Weights of a small masked spectrogram model.
Model: arch preact_resnet, depths [5, 5, 5].
Training: soap at rate 0.0021, batches of 128.
Data: trained on babble in 24 made-up languages, each with its own sounds, syllables and stress or tones, from a formant synthesiser, 39062 training examples, 52.8 epochs.
Rows from block 10, named by matrix and row number. Each number is 128 + 24 x the weight over its row's rms, rounded and kept within 0 to 255. All counts start at 0. Numbers have three digits each. After the name is the row's rms in percent of the matrix's.
# short0: shortcut pointwise conv (model.blocks.10.short.0.weight, 144x80x1x1), inputs 0-79
short0.0 102:107135105168135112115133106158156111180105159120103119101136149104130123138138158121141093116107152107133163128144133127134109139152155129138104159091112144136117107175134167120159148158113163142104107142123164141157146159129097158056107172
short0.1 082:108115109135110084125207087126103130146119154113129085154133128112146106149087143166104092121121029111145112118160147134122139117150109125133077119134110133156110141118106131103126132089102129148133139108105151128125132132131119120130125113
short0.2 058:129112133137165133117138123159131124108106149102099101129129134145161120134147120133075198102145129149151107107103107138143137149104149167114124077115107141157122121130069149124164141136144089174126128108121117106119139118079125192108106123
short0.3 137:125141134121124103124113122107136139127119124141123137120108148130144134087118117138131210154133089125128127125131142141109157143162132132159119146124083153081086178126158118101123141131102132158163102111031133111120122119143138085132150134
short0.4 099:109118130152088122125117107201140134110133152115145145151153151151133142145109120114132151157142122144134130141137136149123131098128154117112108092099162144133111130151207127090141134135109091098153154158184111126103147145117109173144177123
short0.5 116:159094133153110109118081135146186186114134154129148176132120168127130164111119133137143117120120138110138129121166120162124136134137109136116109130158111144140106138145143119132140117129130138149139161175152127146037118139091142177118150145
short0.6 053:091153139171125124110093112118121145142112163120141096138125154125178094147139148106113089151111093149140103125146105147145108143140155112194110128154093122132177162092131136098125142159080127152105145141136103093124118155108127104142105155
short0.7 074:137125129093144127147129145143121139123148134147171156161126102185120102150136160120121109184131152115129127130104113149166131141136128142200127127119150112149135149159138176149095115121079136149132124144123116118142168117116173159150136061
short0.8 099:137118071132112133194165122117111123130152120125165106123136136107115133159135112098158155167127149135154122140168131152135117093143151125151149116148074094118095134112132141174111191101168129147137109130148126125130116099103147140164104098
short0.9 113:137124144122156138136118129105107135129138093130131153120154169086142146167100102124110097119149158115103139119129108134115130138122197131086119120126144191120151111132120116127133139147092131076148152130050129168143136119111117179124155138
short0.10 085:119134116143154110137131126129125156163150087160166128135127090156102091128150086115125137150129152154106185111173135144118109139146116134127123123136140133128118120116131079136099152103133163117140091120141143134138103053112176132126067157
short0.11 072:117114117159168108127108090218136147117085119102122101088088106165132080132130129137114181143132092135111139110142126136136130146137134140143120144109121168103155143112131122129120129136167134135137122131144131128087105138108131064120100098
short0.12 125:134125123100147147130131137148136154188091109124147128106124132121089135128167152118120152068147140151124156133113138132170133111121128111133159125143154120129045100173119120098130142130136125136165087128117177132140112127096154100161131170
short0.13 097:111116129135087135105141138186123174116125148110126178160125067163077124163143161117088133129168111120118154147127124137158160139157103101146115165122136111109105131084155149167117119116113163136139132137148130176128110127122114124142128108
short0.14 035:159134117232148140143132104146136135118141114127121130110113121109127120114148146127150134136126117121146162148120134109132132133106143127121193108136119099121160079122142124067184131141118116105096122122112150126110111111063115123133087136
short0.15 078:124162108103135105137163168121159162100129140125087106165132092162120100170135122122101132100128147170150094098139135129136112169124129123158112155135140119122110154115118087174122155130116153097168144147137109082134146143164113149131172096
short0.16 055:098097148112100142150106141106150112152153122103119162097114135102073146124125116119144141093158145131110110141151131134128134133157140142146051155116142111130105131154146123131113143115174110132110121152156040145128118114159106147105165123
short0.17 045:124136100140139124124127129126117144116136074176129167127107102168120130119140121130072111128136108131113152152102170144110134087143095168150123163150156115122095097114163133110133122112133108147130116175109165151117150141123096201103101108
short0.18 118:133153196152143169133127132131121158134158127127079097137048125106114143156134154134129136130125112144125174115147137132153104125181122152097136117107095153173155141135110104099096111137133175145147145143132149094133135136110124116105154131
short0.19 056:125119127119167114160134122130133095159134152123117118115156122154130094138143143123067102157135110116141144141101126139147131117150157102170093119112142114037143109149166104120153121117122141144113109166155129100129092125108147177149083138
short0.20 109:146039130124125109126140154226153132150119168095117157136167112124088131141150129108152163125128104134118122137136132125120135155128131123104125150124127087098158114098167140112135133131108157129139152130156133100167121150143132131131105121
short0.21 041:103196140073099170149121131044129140111136117128168133137095094153113145128125129128096134113116134185124125125127139132113110112165138090145106128115141135131113122098129079137131148126127132137116087107122121129099121112095141175132157135
short0.22 098:192126139119123130121148134119155148099132123118081139204092133133107123145062121117114135132166151122132152134131132152100094111156131121079110165156114114144134172147126115152129128113150127130169156141100133147116120132137152131169121081
short0.23 065:127159150139134145133117144188136136129157102124139141101077099144130124147146183117116121162144123139131147122137128132132117127120152134158145145126131123090188107103137138122125107151109115127076124144106144134088140116028148159140138135
short0.24 126:115093162123142097112139108122085135149123130132130128104103084161115154090118125195153122148183087137134160121129080137124142136127146180120107134126125134166116110127124132127064145124076104141123140126132147137144113161115150118089149122
short0.25 104:129115146137144125112070102113132152157167129095121144139105126121138160071131142126122112160111142140147156125139097104142123151129131127146106103116041139139162165094151150098108161123099140129091168120170094124131132117102136130100124149
short0.26 058:113125139110133138161130141150139146154130088117127118127151134201129086148121161153111144105130164149125155116141113193130123118139159127189102158094130158137153109148163148138132149103134121095141128164123117133114112122085145192115139125
short0.27 107:136144136094131132126146129139104114109131106142116140132131142128096113101137103138143122118107109114128119133122171132118119108112142129125104109135129136121166134137144131120125117128144113136177095123130255126139141121145095127126147095
short0.28 057:136134127151094135149137125076135140121133155130125127143119120088112132115101126117213038127099126129136145146147147145121119138139122107114150156121103112103109128123169132127107123134128139081151149120116131142133129133167136063129159170
short0.29 137:172139148103141178105146149119148130158160132143129133116118104145136139114124130123156152150158191103149162123080087132127151119124169152155152181142183130110149168126115131125148126139117123108135121170154144157169114134088128104145132127
short0.30 062:148134112134104119124126117092134105126125148129137124136115118099129152103106128126217060126094123116100131137154143118133137129127118118125135134118154126083115123147157118132089128145129163101126151140140158142149131124145130021122157139
short0.31 119:104123151138151144154137118125133180152115084107166149121096108086143136138157130107169098141145153139146165122138109095159137153124102158122131170126107103182116109130081158116112109122148119116138146172133162124126121132128170155109101173
short0.32 093:166102124099138155123134162127121161125107119159118152151136121164144122163142102125151142129111123088145122134183190109101103114161112110137158125106165122133099142158143122124125153182164126144153104150128111157144170089148112122167151098
short0.33 075:101153167122152161146128127108142140090174119130100124144114109115077108141168109140158144088145104135110141153151141117106120132148138117107110088126149122099171184170107134125118140138140124152102112138154076131148125104139100115156158076
short0.34 093:124143123110154152134173135143128102136115101117123094115124105133091102162132122137133178120128116119133123133105137096125098125098134127144150104135130145181183163108116104140117134104119132086115135091107119129219132119163121066136135108
short0.35 108:114157147120191107119093087106148113141115141097132111114088088143136118128145140107134124167100120132119162129142125144152146116143127097113142124130096131099165116184101114114148111160082175127118159155112149095155105122125176151114091124
short0.36 100:129073138135128144120117136093128149125140072143139133122098172117159114104116163144117108125115131133132137106146132133123133121125141142126139116144126164155142115186064118107126139105191056102120149104088141141117138152117140104120137177
short0.37 069:139140139148134167128152144194119140131111093135107137124118128169152091139153146129067142143157127139152137124102143140114113143134116164151134126133114124119140081107122120122146129122119095143110110135106123129083138139055107208137101107
short0.38 117:127103111121171103139129119111130152131185128129106106104130109187098097149103142131098128139122146096182128128134106144143139112107141134139136128143120124145114160137129134135119231135154131177112106115136154134136136131129192107117113131
short0.39 097:139164123160109142096118125040114103119182160119089147127194122160116124110120139139148131149112116100147143131136134127131115110153114123138118125109141127160134138154128160118146103096124196131149115164120122151163161123111150130159134137
short0.40 110:091159110135143132147122120094161138093134174157155098130158189135141102111155144137181137127115092131127121129095121110132165132121181132127146088107167123100156160077147144113152129138105112105104159139151134113118124126117098161096127137
short0.41 043:168140147201091143125145116189102097109107121140121127148108141097122095110111114118161136145130097114132129115105122099093122126159120145112160146115127093117131098140096168067161079146130100114112129119114134127108156112118093151119132121
short0.42 089:122142098153070099128138083110109134143070155136123120113142139120139151153111104143162101114125109140133106129151143149142098119130091120132092136136121144172168122157148133138115077130158133163158129141132160117129137164207133141103120143
short0.43 121:134094146135133147108130132065150128142087074137119166135098164117139164134103141121105085133130131123120129108145136131125149134149129130169170152125131119158141117119069109107142142114202158123138145141063131167133133149108119124119119141
short0.44 108:089100098118133103134088145108162096161131145081147118105133132126179140124123159143151117197083117142147130128137105128125143144117153129151145174127161139152133084090142130109137161130138142104153182138138119114107120131146127162090126160
short0.45 130:144160131130148137154102127105131123134120112085124145142121093106107123121157123129138125100128146133107106132106117137149147137145114115147144172080096127175134121071120149146103105155085218164135114102102143134128109087129151146143134088
short0.46 117:136135108111116164136105092174108130120154100153140112105132103113118157102127081150130117155108120128118186121165108111124149150159108125087119106108120171136123143112124124120085102172162175113147159109120109113109135075098131103090121116
short0.47 106:154100125139119107163131121111160111156114172095105157167186168173107147138124125112087127176152130082119111112177109170145123125103162123150124138107143121098132132118146094124127152082155159127153114112114118119165115139107114124128129112
short0.48 083:122113134186114121132133110116150121129156101144122170141157127121114172141123112125118093139145124038135154115092157106065148174140157162130158145155142135122109141149144103168142117162151127133152115143143116125119119106136098117141107106
short0.49 084:139164135118128128132153138104134099136096164119126113165115123130097104090107102141094102130126132088065122150108152087087115100160120094170107141119167120108103158138134074142093147140116140145134117130167132143133092133173130129095108125
short0.50 086:055139126131133141094174081164116113165111125142106137091105130138154131133105151157134090166098135110136142096148125092133164125129144127124122122140094117149143088095119100094149065137121132142150112110130097089139143132116123159131152116
short0.51 045:092095151040167153138135152092134124096169151135121123143098100122100121129101107163110168100098136132128133118183137147127115143153139132106074147134144123108166173156131097132137143124152142135132117141158096129137141123129117136137141103
short0.52 133:116100118151115166107136155117107109133147136113129109127040135127118108137077096149141148137147131136106088115101140132132122124106130125135143143113131189099103114133094129100157131156120139134140171124098136127148137188115136166173169139
short0.53 132:117115142111214110104127148145166152144180133126130129133118116118115123088128112100123131134137094132118169123144121116120151150118149132088151123134139110119031135118098116125134161135091124093134103128107121159144130087090128121140120129
short0.54 062:126131131112098109149126139148119193150127125103137133170155120109118096149125147108089093121128157183120137107152136177153110150144137134169105114121154166135085163148144137146116156126186082153153151128130094139126146143101144139137154131
short0.55 071:125090134108107122135120159137161138147121065121127179123128147137124149111137135146103170137160171105125137133118160119107148129131138119170141170101106164184117132085111101135105151125146151107158123092194133147138136128155120157142116106
short0.56 086:131192104091127103138124114189157173137143111144148085147137127107123141168146139116113126123150111123097154115106137138149144136149147140133115166118138086166104162142174119135119135141090125129141117133200108096133129122151115150158154120
short0.57 125:172093119148149121127137157136114141153133127099104126164072131095099133125124124138078125133113123155128141115132155151112115110166126110094161168116105090121150116169083126143084105144183140129150133154109141133148106135121178109170117112
short0.58 133:119173114156172089158100120142127145169115155132139117079145108121137140128127142139179123095160135180120119124060112174183124135146136162178150128112135101127139127119122139106134115105131121154101162116138150126135132141122128129083127124
short0.59 066:117118132145148102122101115099135151121127172120115124154168156141137156103135105118150146110107116149124116131130129118146151109128132118101129087112070130165103176151082129137139136141146123107173141100170122125139120142221115084115115144
short0.60 120:116114144159129133136136146104112114124099113107131102119111124079109109122109084152133116117105126113093175120149117158136109150090134140096141160116159155112131077094089102118141126130108112141140082132181133178118088176125116168146136104
short0.61 100:150129091149114163076151147120136169136086190125126142125177109148104113167128101126117131103159143099143143115113134152125125155153161128138139106162156139101106146090139122126125125133190105139117072137128130172154123126116120106135104152
short0.62 087:130165140107096136121157143163144134146152113093130117113200113154151124143107103135126134129146104161092122128127166159141126142168100097162091175149184102100113086139110168141141147115123115128132122153129126108104157094156131139138155119
short0.63 093:097126134112117127101200118110098118136097173094146129133130129126148129125114141137088124134078180121139119121128114132114181124104136113093117137147127122142162154121117127129124103090105155087190131098153164125116138114072148121149126156
short0.64 117:104113110156140128138152135063155146131123153112077127132151165138143119170120137166101126118127125112157114110126140184155129122128144131167155189160153119107167144172124084137161122096139115130145128175121145138119137171150141150132126125
short0.65 119:136138095118089122193146142129130151187133133128153150109133131149161134102145140148167116149152106153131108117068124145138143118136110137143155103112076161153185142107154123115134104135129134186136088129134123148136144164150138131112124155
short0.66 107:167126165111136119134139132121102154127215151125124111134134168140148136115115108130136073112134136128147144115113120155123118120155137137141164078130067127099170071105095146117112112148095128142106112105165115128150136126139112156139160139
short0.67 119:104131118123146165126135120125130169129114115154171103157108172085128119155100108164131108095131161133146164124120105145128129138161139132133146168187112111106162149129152149112126079145111113112142110122049133125142132128117124182129109148
short0.68 088:145063128098136145127102156165152107112092116139133106105113115105142150116148130148146126138111115129117145133140144145145124135139098152129127146138090119092172114106081172093123106152130076086149170122129111149112192166140137112101145132
short0.69 058:116160146129169113120082122164117111105131153158126132129151168066138121148141089115166137117150165110160112121148095107137125137122163123082121101122138115151152160168103169148141130154107151098140139121078123090136115095104125119119157113
short0.70 141:117153142110139104125140086127167113102103133130065107207136108149126115132112140088115089132110160112118116131113131139102115170160142131111155153138151078099112136132121112114143140098149131119127146130141115106098084106166102127176130153
short0.71 087:159109142117154184144151124161128140141148106143093144141109084130131159151092115132123166075140164120124104153115114133137086169142164141122141150159134136129089166198110122108104101137134147152121110152129117133136114129128148085165123135
short0.72 110:157131104145127093084200145146084152143112128120140129132140115126119135158107125180107119135153083137137136130145093133124189115146114135116130101116121134138106130112137115115119131092113162103201123087145144126125159109120156114087101133
short0.73 109:133062141131132150142132159071098092116159172119156144132173130156108099096125102146164107127152141130126123111155111126125125116100118110128148097143143134095174099131081121141113127092149136098121121120063124150132140142121166147112109128
short0.74 095:112140103148140173127121168178123164135145115139135133084087108156115117138138191152146143130123134153118136127148140185151132125132153149129135160147122201098137117120132117107122124140121111129119117161118106114125161127072150183154140132
short0.75 139:116117131142147118163148130129161110112115152137138137175097144140147108145148170110187152119161180115123120126116162127164141085165133141164130154159158123115099114142111134136189110121148105123142104153113138123111156137171132130187116114
short0.76 079:142102157156121151138099142141112174116128130101134129098127189132096116151141129129118167111123110121134099120137121172126139119124138169128135073132098166148171088141133145133151121151141103086126111120090137161106129134075114180101159142
short0.77 057:130099114086109085126120113111124142129101178118119118162144156108141162124099093132162131107106134129122113132151137135129135139143141120107079126110120138145087167163099142130095147149168156123148120139151097128176138128198132075094145122
short0.78 075:129096121106083128123133141146171124143126099141157202131140150127123143097102117101111110118119117099087110122165135139114126136144151105175086166130166115166135135105134090127125149089157074107138138153127106178115135135132118147151112116
short0.79 127:143125105132128102168135139146094166130157126153141172097108121174153119170137140176104117163146171130132144130160154166161144119144118160120144153128106144144096151109108155142144115116132170102149108159119173127136139125184129113169120126
short0.80 093:108131135119103143103105114168121116116137113188148102127113171073130114124114107144152124138134147118172116142130130123150121128095135136112119074136137214134105142156140106113098132146089103134120119098136143132126189146094113152102145141
short0.81 108:119178127127126109105112110114122111109156115118129070133172072154132154122128132090107115124163155125129113140151114135137150098128099128153133139148164055161120134115184145133154141099129167149124109128145135128154124107171149135174133124
short0.82 121:106137139142098124147133129121111117132132069173138105129092162125161134110124135126115141162139122150135147104154128157119117112133153151106134100142137161131118136197141121076150123118125054101129147129157141097128187158143143117125157166
short0.83 123:131141133148090154185149131092083113124156093165131112161118130129116115110123095148170155148135110127185155138137166115086128123131131110079141131122097156135114121167132129137131110115117085114124101166162124119127145091117127141165172147
short0.84 090:097176181139108169144129107135165118124079137117162128102114118087095103130165129126110156101120082111115158120152097165162122153109128115119090142131136177149137107091128100116145121117105127070125138144121132120112130135163145138104147136
short0.85 126:133135138121159122190137167131140177140190175153104129152176149155139141128104149145145129131184136110132129140096130123125101149163129095126122119145098153098089115133174154109100099144109127157125091096146126155110116110116133138133131134
short0.86 105:121211134100135125112114117124116158127115081145142091166077123097114140153140147109099081124145127144106154128111139159155156134170144112145154174118125075171099157128111128117102113152129146164140135129155136137147133118116122127133111106
short0.87 118:097133106129142095146120137138136112170130143114120135105171122153131108144154160154134093159143072163124170123140125104147110108109162126122126113093152157117142093214122113135122140127093134109152123143088136077118109138160140157130134154
short0.88 073:157132130159095149131118142137110181118137094127158141118109096141130126126113173112191093141104116129144132130153139152120129112133169119132153164112160135072118131128169132170086120127121139089122133133122153132087142124089134093116185147
short0.89 083:162133110130139128139142139160096156120140104149087104153144134181142121183156140116062127134131141095124117134135141175137126136145169140153099137130153132118106130139160142118178138118122084148097111102112124109134148098084127177135152097
short0.90 139:097135135131099169136127092125122123086095129123156102139123117131136116099136164126133129112095152094113159116143141152162121145126129125179097122140081170107193112087138128112132109147135158166137182109123124096109112158165131148116126167
short0.91 041:113156159150122096111093104160130118134137168112130119145140140108164113136150140123149079087123130114122131128146123132153124150141162140184141123105111124143122104143103144018137128181131130110104150107144103110148131118119121109099144119
short0.92 095:107130122130125181101151125114124130120155109133120107107106112129143135176104113155129169137155174105127124132145114142132123144184131140137122175151159112109141130141114134113132138105135135175071117170132049109130139136090118113152102084
short0.93 134:117120147125115161134149109120134114120121126138145186133184126171129114147137117123191137095152138121131116146130121112137107136101130127154125123116116166156107122045129158122112124149133167116137122119077130203122148107113107154124148101
short0.94 094:114122143142132122089133141193149164125143197115153110120122129142124147161130121126124166110140092147113145103151136129155132152127143148090131129118124107086143072073130111095110095157130125122121091148120142169173132171126149135114106131
short0.95 116:088067148108158139121125158174110104155180117080148143095159174087138160156121117107136123115183130131128121123099108121114127132162125103106129138098146118123154078107128144130124104133101177109139110110114129119130149130147160124105121127
short0.96 059:108127115131094088113105136185149101141081114142161152123135169107197125104098153123132139166131126121162103112134105116142124130111149113151113172125145125182105122061119151109124143155128141105130139135095147145124129145140157133091111135
short0.97 118:103120132115106140137140132158142121085140130143147170156143132152167103108087112125134136190106142114128126130124147148087139140129118115106095154147153138138116121030132116142116131127194102107133141141119120161136157108138128130125149081
short0.98 125:134117139110122156128149151158113120131075144125104171167084133087119141098119129125148124149133119130124084135122132092120155141110118127133147119135166096108108118113119143078148133137079148132144153140132106132148123169162115187171191119
short0.99 067:110180135131141120112105133086126145121136167141148116141072115115102132140100142110179075107098142142121127137135123123132102153140121123121146123100129134127090154134178135131098129158128164113155138098152136106129111110150115038098146142
short0.100 103:142174134094108125123139135076127100131130182165143114138120079119159156113119117136117141173148124127120148117128142037139133126132094114138130152158134095130115096107105115146128128126108138135125121179143170137146135164156145096126095124
short0.101 100:141215124151142158130133084059130131125130134161126112151133145179160102131118130145120088121122130123131136118119135160138112118117145137173126106146104182157095170151107123149119127104162129115108115119110134137124120102111135165114169138
short0.102 053:137125139152094113122120154181136137124146088138139151135084166091121131107132169112148103145134092134117129095184145151129119126116122132176160125147103106155190095113106111076109136115137094117137116117137125148128140116125158122137185153
short0.103 068:121166148136149120132137131171118124122112144127141123136138130141127118199136113112166085107145131136124126111142108122136112123119100129075122096139211139180094089118097159125128124128115150135118136157083142098135116112084139138094163117
short0.104 115:111131146102140077163155106121120129136110143106109120131086140123107120093091107098184143112165131148125137134087094150134096107117147115146105178097133123145142109120121138130147131131113057152117115139105146152124124193098164149124133110
short0.105 062:160134110170133139125144119143122145110107104134111137113139126144155149140123124111157139136119105101136152131121164096116158143117114132105181145141122117115127111128082149038190094165134146093109110186137154107126135138128118114118090103
short0.106 097:135108120096100145052130166106102125132147125128146155126128135151100113127085105141065135131126123083123115132168171113085099140137150090118117126164127133121127148097120111130109147122124123103139130134159103145169166112101101113177103140
short0.107 118:121145126137155163140122139142143163158166121128165130084171137193124134117144160117089097139144127118115176124153128119148130113186134129108109127165099154129135156105129128131133132136139163066136146128125139136121114110133126086090070122
short0.108 078:135136094100071153132135158156120094126153115144122151115150136122130157133150178126127154126136145158138097116101117115107135087132098112119133172128089084135156164146169126113144060155137122153124122170101118090139122107155130128143096104
short0.109 114:146149096093098146113148155161129112123085149212131096128194142149137140112110132135142130168155125100145118118141139130137121131173155132149124138125150109104109121099162117098108084145112114159120079104160118115115098104122149131131128123
short0.110 041:105155141064161125113123127071121145131155140101126117129102117162127128132154133136041109110099141150110125121086120146116141152136110119152088139125132146141115146107171104127106168123126126172138122129151128097129096142104114186144117127
short0.111 135:157112107139160141124140133157114145126155174098145123119055146188122121099118131118145160113124109133161108128120130110122128125110130134210140126118082135152140141125156136097093111115178142102109158114137128095135171136139158142118134131
short0.112 099:108103159150183150132111153152119103116130150117116132146105149105131150077159135130120125122107145156128103127142152121115113143158153091092143082113139125167149092134158137053102123141118124148132139112083128146124140189127131112099132165
short0.113 114:119154124136148159137121141134136149124142118129162138093146106090119105143192116147167139093166115158115118147136158103157148128106121117100126097128099186144147157072135163156123099168086161140113117105139120136136151108096113146150109106
short0.114 135:115120154152145138128128140112131139122124104083142131116137147192103116138129132143121130118147111129121133120146112159135118129130138130143122098133169174132081044094073122103123139135125146153134127113204121099125100118126128066138139119
short0.115 062:136077108116135106148132141085167074160144160134111167117126134106106164078104112116119106160124145131108146137130134094106142125119096124134139162107173106095134116119178090120127144098151146106149155146155144126161103116156113092141102111
short0.116 110:168138127102109186132156172130081131140147128146110107167162136160122146156106113132071128117109109149139140139173158136103119159127103121123157088159135146098102174149117156119129117141176177119135155131132154117137138119136098120105138137
short0.117 129:156139137096117114158144152183125135131134083138085113139071076105148142100131150145133137175130143115121177129137140122121102125147106128070129161130073145169125125189120124133124126114117134116133128133159127126127128140156145115151174118
short0.118 083:163124197158168128118137133121164156132084124104082120121104128131165122135135153124156123125113139091137135105124115130141130198084125117116125144151119166097155140111103117136158138095097147129151118142151149153116155164185110140133121119
short0.119 126:137131124132137152178051103110143165155132124121134138075126113141115136156140150111156158141156140130120126118130160157154095159129152117163127151138163128117132181131113124143123123145134109145057159191141127128155130123149104139109121131
short0.120 111:199167175136149152140143129121107161087166165128136099170118133132098109145126108152096164119141152129136134122136151126136139138142132131085135084147150141069161182127110159158130129146123154145127140141157137120133121116137136110164147101
short0.121 126:109086116101142078126148155094134135134128119124137103095083112102131116120087056110182133139149060118164138133139112160114104121118135130131127148101154129158128116116121127109128105140120135184137096124124143129134131182103149146120141109
short0.122 110:131123121186120142141125145100147108094161102122122145176163149150087095161136136099152116162158123149147162102104179108121138126108097158128154114161139144105120155139123119140139180123140096111166100179137118151109115117137109140164134136
short0.123 109:155176117153079165132124126119119135154080123125112152130109114116145137119114113120148159172099157134160164151131102148097118128160148120116142171103107116100210151153150113112142122140109141133128131141113124085094148141135141179119115138
short0.124 072:145122118135147142119124097096136170101132160128093122129098094141084088121100114115128144113117112111073165126117152170137124152101143137145128147122127102085102153113122117145165183103130110082151107105160136136139094127140133160172148093
short0.125 092:123098157119160142166127119164141114165138143157100121131109147090163126092138145124150113132135135128116107189111138094107112143144146185120150093084132136168124114123124150084162106138121178152129129117078114114100114123115172103120112130
short0.126 104:137235152129096124145129113108134142122118132140145171185102162127132135091141143163110108143119133117157149102134128133113135143141131140131136109121133128163094133170146126103188136121097121148131128156149123101117144154107102139148168141
short0.127 065:130100128117152114116129142068097092132112171096128097144153160055136125137129076145147173109150135146146101117120122124131153128103112144098138104113124124129146158131067118107109125145098151166117131141153146116188129130150141122148141127
short0.128 046:135117164175137130170113139159117130146142095102101140137122173118156136099126137124178107162135134147139112083167101068137116185098152151162157156124125119133142127120126143116143164180103119124132144124126093143112155104125110138148153108
short0.129 082:116174092130137187082109127097082127121160119127134135099130102120106131114137084145139149111124194141152139148140153132121134073178116115122129137130179091101183132147135136147143135133144122109144113140154111109121120107116115139148113096
short0.130 126:100159128088156091151121115148119118113178114149135189097110162109141157146104086128112132119174145136155093128141090132141151120145141123113150119151143151082109108134118146160128092136089132115121151128062131091134155129144151116112112117
short0.131 075:127163150105121106130107146145139136143147144113122105137131130075121149148132113121142053122142155091103149124166143146128122155155142109162129147143175110072148103102171089154089137128075160107149125133111125146160123123148131113139160130
short0.132 083:121151134108114105117134123114141154117144122101130162142150157148138114154113122149113128108163126158101135123131147212127156127182117120152127150174110155050135114131092114127123124154116073149154133146113109120110130145179104128129132108
short0.133 122:121103114163139139116111120123130142144113138169132120121077105164118128102136143147122112112120199112106142122148129126121153125138137118145117136114096131152176170142172129139136097141116136031107112119168136138167130114146127151137087148
short0.134 103:084097117122095126153121152106131157074165080119119123123149146175149122153086128105120154153145122134138121110153083121078158147131118132121132198141155103170104133100136097119118169133147149125120162135141145132143118104127143133148153114
short0.135 117:175094110118090114133134169141110145091127178154108125108103139126134147160120162143132117135156147097181107124130157087127148126166158159135168139129144125140143110140127152140131101150152187136129131125139136110121160147132116147127201107
short0.136 108:142137135099050146111122128139113097139106119111137124110147125091135138149143169122165130136120126131140128132131128140117121139133140128133136151113189134145180094127120139129109112147137101248106111131144122128129138143118132153106160118
short0.137 130:126169095105154126121150123119130153110101139187150121103122085146151127177153144161165133117118124166159096129112103124173182092173123144109178118126130091110133143150123167133142107125143123147135118137144159134165131136118132158135158146
short0.138 097:155197128135101126136125109054125121127153105131123114183115167118142092131141115148116113117107148135133122107125124151109105127108131160155135099140127173162079150141112107150140126106137088115144149121107111122141147146092134167139185145
short0.139 067:130120131133083139141120135091119157132122126117127151129110128109127138114097122113236091121098149136131130142158136136107119145130117115120133153117130127107094147127161135147096129121147138100135141115141138132140125124155135023121168154
short0.140 093:151118093114061125158129135113165141156115170160114127138130153140141153155128165157088134103199133119148117124126151128150119126130099152146151135172170174087128138123142122149159160102150138101132125133150121147149115131115099157145119101
short0.141 144:033136175110156144104125135156130132132127151116135128143136116116136162089132099152118082136075125153140114144133105112121123100121116170122129117118118142140122103142133099071142123128124151154122126163090122136120160168123173104148103144
short0.142 141:137100120136101170105115143135119127106110208157121130116110128090080142143110147181106106126121139143126138121119116112133138122136114112131153139155141104203137149151177145124143142173143128091139142125103125086113099111152111165141121101
short0.143 090:121026134174144148137132111159135124120061157117120113134113116132118106138146087138143158112135101140127115125133124137146144112112142114159135165114109126057149136063097122124119119157151167134116119116140131137141122128129144127129107119